Weights of a small spectrogram enhancement model.
Training: adamw at rate 0.0018, 8800 steps, batches of 256.
Rows from block 6 of a small spectrogram enhancement model, named by matrix and row number. Rows with one number belong to one channel. Each number is 128 + 24 x the weight over its row's rms, rounded and kept within 0 to 255. All counts start at 0. Numbers have three digits each.
After each channel's rows are labels from the 100 clips, of 14848, where the channel reaches its highest value: "strongest on" is what is common among them. Only what is clearly more common there than usual is listed. The data: songs of 200 made-up bird species, synthesised, often over outdoor noise.
# convs0: first 3x3 conv (model.enc.2.0.convs.0.weight, 96x96x3x3, each kernel summed), inputs 0-95
# convs1: second 3x3 conv (model.enc.2.0.convs.1.weight, 96x96x3x3, transposed, each kernel summed), outputs 0-95

convs0.35:134132108167120154131126091120113104140141133092107107104138112133091139169077147102099129142108087112104173163108130145061136098110090126146146087124107109166098134126120120094136115136145127119068121136103101113190122130127128101128146120140136107150129107129110095107085141136092118119
convs1.35:138117115113156141121090164111106120153122139139169161136136135138103130121167114113168098116158167133153124100148124125136109177157140124100125142120109133107125095126129109108097151150136134155162150117144143134104141166196195126156150168139142158107141167154170154147167114115140152152
strongest on: rumble

convs0.54:067114128131149145134154104108143137121121078138094133133129104143111152137152157159148111148125132119071116087127137151153119120132118131127149077130119139165106124122125152156163140125094099166125058145102134139111122070113091140138124074153154154127113137123077105116149111145138120147
convs1.54:127142142099149116111119166095143113159163152101141119123142166110131116074126086153123132111151120157133095128131141107135123136102182136153146126119088119117154116136141114126115160126164118142195167097144116098108151142175172112130095172112082137125121120143146128155124116122190121134
strongest on: white noise

convs0.51:125138119150098121122100098118118157156106127111123121117118109087154128105149134123132146113159136135077139055126144115105131147117121127133134067067121084120140138128101102134137137155112100142098150123152103121098165058130085154103133104146143137115091126106113153160131157130167130112
convs1.51:141092140116128126116159123153135139106140145145129140125138159111150110138093132157146148157156156140112125146124155136146131110155110137163126147176063106103111108138147160168149142087122122146146118120099132153074144168136178127126167119128117150131166136143158108167139121160134180189
strongest on: white noise

convs0.31:118103121156175122167127099122157149123118105142145144123159138158108126154149122103139086111128112149149158128141144124130131139138123107093115147060159120131142175156147130140146118138163130144077151155133125133109145045131110139143134142149144120147125138117090119105140059135147167095
convs1.31:156145156128118135121174156139118145125143108139111141132153105093101123111100140166119117165102156104104138119102103166135110138113148166169127126162117169111080140178144139146141157101106160129146085146084113118131093127169145153091142126113123103163132108180158114122112155162147122142
strongest on: rain

convs0.3:103103117105145105108117139180123098171105110125120119124141131167097131134132113137105098112117110105106102173117145088121114125101088114082093109143105139112146100121141151158153130161105073099118140120123123129107065113083119107099133134130129121098104115107110081135088105111079120115
convs1.3:117165158142117120142128153171152184099194110083160106137141163148149161136156148141138102133112090135132085124165119167126133140118147135147097123151146124140142157149119126134144162129144122126163081126142096101112173143123123116140132161080100117150153121134109131109132122175125117170
strongest on: pink noise

convs0.93:115152133148120196170139108089101133106156103106117164135122119128119140154077168120135161135126096107100146125119115142063156104122137125167114090130116108146075123133104133075118158082126133141129123122122126140165140137146099087130157115155136126165108121140123088110090141118137138137
convs1.93:121105090092169140113094133099138117156114115143161145120136144134115149094167092117147094111140178131130113105149141108131111159169089104114133129113094130103142093112123128121106130149149145163159165106137163140129137170148185123143104125161136173101130146111163142103181105114134148145
strongest on: mains hum

convs0.23:096097121161158164125108131154115151131113088133167133128136106159102168127215167107103087133121128125121155096159128166095120145146146106151147119089124090155146142127100129137143142160133128158130154133149149124107139090126091139127140121140154156119115138130091090104166106126153147123
convs1.23:175119099105127114102146175117093110132136161128100133101115120089084097101098129144150176112094133125110112114103144123103121128101113174149113102146104185101086131151174109124112181098137155122176136105098126127130100144171138124112145119121127132121129113143156109148130161149151121134
strongest on: harsh note; clipping; text has "clipped"

convs0.44:146140108118110107121131094062095147164154088141131124144108168130130143121123108121108200102112113180131120132149143127105133125106179160146096130089141118133111129127133126111161151111136144121132114114092113158156156088148071142140128135152111117137146142139130125151103191106137100102
convs1.44:099115161115136149140091121138155134117144102126131146143163113121114133124123137138168072150142153086127135125138122119137095172185072109124104144167106112128100104117098134107126147118111118169118127140119159133111134143117192123143139117108146133130194157129127140110162090127066151131
strongest on: clipping; text has "clipped"

convs0.48:089097146167132141180123107080127140117130065132117138153136121151096142158107176133079135130097107166108137104134124119094134137105154098130104113067126099158112117085119140135142128106125095117103099112135100140126108125140098116118126092146134100159140135111103123112081088112105121121
convs1.48:153140139072143120109129148148137169091125124128174137124136148146112159088153086117155125107113164135122125128170114157124112200172090145149111137176131105102115126177113117133150158118134144159134139119138129102136164139127158122122123105118119113114167126150129169086173136117101148114
strongest on: white noise; thin (high-pass); rain

convs0.56:079077124128138151124124073144111091135156116106113113146110134152144138134089155132100120132098111124129111121105148123107122108105098111141093106151114171155098085098130167163137142126108087105117155123113142139154115150111133083131109127140117158153145098144105056120095097110093140150
convs1.56:130142115085097107145107149100161132166111118127137143128140164157161179104158068113111127111119150153138105148168151106147111169153135125092124138135139089118122117138131133160152111128163131141108140122141159145136138129115085119183107155124126167078148145118134134105165115071135152102
strongest on: pink noise; wind

convs0.8:137147108114112135111153102112094146108117099143135134137134120115126148114159119094143196111114168128125102107138158122126117104101124157113124133134162179156115118146107140149157109090128131141104146137115151133113158072130084121130129154126148165107107117120112168103119194069071123125
convs1.8:115128152118157124100100173122172133168168063127098148134129173101100108123126123195144108149123122135100140155102152108153103134153148129137145123112121096133083093124119172148115153117127097153133107126075130136120109112173156125163133162127100147137145152145147112139129112137130115163
strongest on: wind; white noise

convs0.45:094141096142143137127114137136151135179106140165118158125140138150104125127132123111138074079128113083104150168122127122166124121134106118047150111107128122128161132109165126141112085188129083116109136146128152138137081123099126154123135132126142131121111171125163121151121084099149145128
convs1.45:135129130126099118147099161138120170101133137093152101128122128114125139164114178121107088134109127078128141132130126150100120115138172153159079120083134115140113176159135109137142145105121171119128108117107086078067141131119131112104145126125090088164134091139101126144146118177144128120
strongest on: white noise

convs0.12:074101138103103118104096069063146127130158128139126131131108148145144117102123117133066141128156139160117115101170144111105122125108147105121120132141126097133109107098121139129111120143126087125091134123119153169119145146127117130135168120165149177126140117128101037144135121141136142129
convs1.12:138160133129086087141143148140151131125091162090122111112123146127175149134118128131179128116163082130112106120152166110117183092097114128101129115184158134124148161166132109110117111120123105097127126150128101141104102126136102113130127181099113089142123099109117115171095096106150107127
strongest on: white noise; clipping; text has "clipped"

convs0.28:084106140148117153142098138127096136114166104128133115124135111163143118118124151132084079126111111135121121092143113141110118091118105097159101116124116188162086061074109118115120153121114082113129134138111130122148114148094127101136125094141125152153125119143103115126082083088102111141
convs1.28:128117103068107097157103114119150103131098110150127141122125137155113169127145084096112135111099150162143111162145149095138089143173093125120133141133136087123121127140129128147154103107162143139134134104134174140141140133104103127181083108120127156096153143114141141081183125095105161108
strongest on: thin (high-pass); wind; text has "noise"

convs0.30:117130118133161120125145118129131130140145069134097154142162090098116152170142181112129131096088121125096093114111164133132094155139118121104128103093130129148081138128117148159158145143142124140152124128113131133079147071134061119119121133144136165100099109127089136096150130135162163114
convs1.30:139110175102098121114130127109146132154157143158146155134129166142128125110167114157120114169128163177135118117138132184148151132124128172170094119167130099125131148159118135137129158127114147143161113142134152120126137143175153144112148146112119148154174134168159116147099104181135127188
strongest on: rich in harmonics; crickets; harsh note; first syllable: warble

convs0.33:142118104150193125150122085128123096142122136081116110118136128132110110135136101147092094157143128177180136171158116112126128153093140108136182144130118163133166129120093115118087117142165095170156160122154116114129135099129134110155114135127114142092132130117072130111116095147141157144
convs1.33:156142127159101138122163154115130126145102145138087132111150108100138144123091153135139145138126105128123157102093106146127143121082152153108136147119143181111124162153192116134128115147143121066117100150087103140124050101123119148109129137119134083160093106128151128135087146142141117112
strongest on: clipping; text has "clipped"

convs0.22:161130113109149140046140081099117124150137148103102142121076163083149116069120106136126144132086138124113134131095140136108131134101070162121129119176136138111135130148148137185147112115096125116121145145158152136157137132112148107119151144142136161142139142148141096158097137113117107125
convs1.22:085093127125129121162097158112165086150120101138143146125155161155118142154107121132110096119164129144146123130126134078153127126165174087069095156114127101136110101088123129130125112132117090108116145148115155169104100125133111124188124175126123145125129132105108095131159097100134152111
strongest on: pink noise; rumble

convs0.38:130153125142101163139079146130084149142113138131161134117119144130151148122187157066101136131145153154119105084147096145115107135159118139125112121092136104130166129141106089122121107146117140128080135125191138123133172134092113141131152116123137143118119150098130188115152153111092159143
convs1.38:135097136106146120113144110104130075129144113150093141125087115095120097098099114175125154148115127108123129113105166112141123107120105130155165119122075175098078067104138172142112139066129112128154148106089139152110109138140116131130127101147121160099145128115145093137121142130155115156
strongest on: wind

convs0.36:128120107138184159146098125125122144143102121103140141106150180174136134141177135097087099127112145168137148117159085136137106159157127126105141147105141116133180144144088117141125103192121114165113138152152141127118165108103142129160107141107135157119127162108095131116126103142106153167
convs1.36:136171141148086120108167164127105104150120102150111142116128084097134122120112142154134159142105092117122116106113130109137124085086172148117156135132120187108103119122162122114088121137141118076132086126095110139125099094149091155109128174106124075135112082126135126125122153128157122119
strongest on: harsh note; first syllable: harsh note; clipping; text has "clipped"

convs0.9:120101121177109159154090110118124144113126114108125126140127080133107138154089185132077157145153113169182135152154106108085131116100106085132124133125129134162129120075118126101118129102148074110101120095152105131143098152103129117110121120132126105145149133122116111142101154106079105119
convs1.9:146142111092146110111155166122149126137106105152132156128119156140104150081137065107126135105116169132110138118154159129141100193168138150127154150126120112088101107145083120132131142118124152179120155118107134160090122122151140146127167125147153129095148125148141146101174139090162150107
strongest on: low song; rumble; pink noise

convs0.16:123128150137121143085131097095125135105145113102087146144100110116152133110073136144115149144067119084074108097091131150121145123087121123149128114140137120123065124136129162128120129075104140121130123157104133127161116135136095098116111118131113122177117121157117090099068136133136098119
convs1.16:101095109098144132138072131140139114143121114110161129124138140155112147133164104109136081107143158134149107141157125106114103151174101099105095133123093099118134085106109104123095134138148104155157158107152134119094157176126183099152110143133118155105134137119124118126173083103127164164
strongest on: rumble

convs0.53:126135117105146104137084146135127088191103120120117129114158168145102101149139097135097101106118105149120132199112096081121085138135135109073103127117108124133157114118126117132133093179106105127135154136112128110106112112089136116135105178103117145127121126091103129090103104122094139115
convs1.53:144188122157085142095167162132111157126130137137173124112150131121156164115143152140136139123111097136136115090146126152124145124104147170132132121153162165108139173161148121127143150176158140077117072146103092125139129127135114146109147166103123080150094099153126160117125144148138140135
strongest on: harsh note; first syllable: harsh note

convs0.17:144156127125126164131092119111084156132091119149158135129139105129128150130183161088085149133120127139140130074166097146113093127149111142131134144095132107114147149148088090123125103136128129129110145127164144132104167088094123145125160130151148150130097139096132193090151169098114139139
convs1.17:130136134109128130129154140112117098159132109146085155120108138117129109108108135176145142150113120127106138145097185122146130125107151147146163109148107172102073069130174187155134123106147149123142125129081142160139093147194129143133139142121113149106138116149160116158104129133165131149
strongest on: wind

convs0.49:106150145148071110114104093132126151131091095149128130136123117115160143120132142112153185103120129145098112106123185128115130133127126129106115079104132104126121122143112110135175092134112113148093128124134114134089185054110083150078118129159129123128094128115125158131144158111105126102
convs1.49:143090164129151126130167104158107146128165111127107138129091171134139106129116111154144130156161138147113134137127159152144135099149125138165126144167096142117092125137108157133086151079073130159156135131125128145115140162155170129125159132149107186146160115137137119165126132157148116191
strongest on: white noise

convs0.60:085098152141147156127122094117114093118162094134114134166107102135145114135090151154107110156102111109118127108115130103126107103115106117167113109131085177137063077074095139136126147090103093131119143135117154130151112152119121104137136103146149160159148112139116112100087093125120145145
convs1.60:129125100065098109157109120113143139145103116129133129122151169167133183121153077100145131098115142165132108162153148120135118147171099125100114128140147098137141136155135129153166105130164126144119145115157159129158143136106118114175089125115111155089139135120126157084171113085122163113
strongest on: wind; text has "noise"

convs0.71:136137139159137160153120105139115135121114123131164140114116120133138156116189154090120126125159151163099133093153081131113120117153130145137125105089134084152143142135095082099132127135108121145094156139215130136127176112114103152119158127166161149140082138109114170119147145117136132137
convs1.71:145119115103113122100150137114123099150126090134083123110085103098118098086089139153133154132093127109116114126099168111137105084123126149125160125126092194094079087128172146144089139087116127117147119092080124154097101110159117126129112120123113136102122099126146091128130138115145124132
strongest on: white noise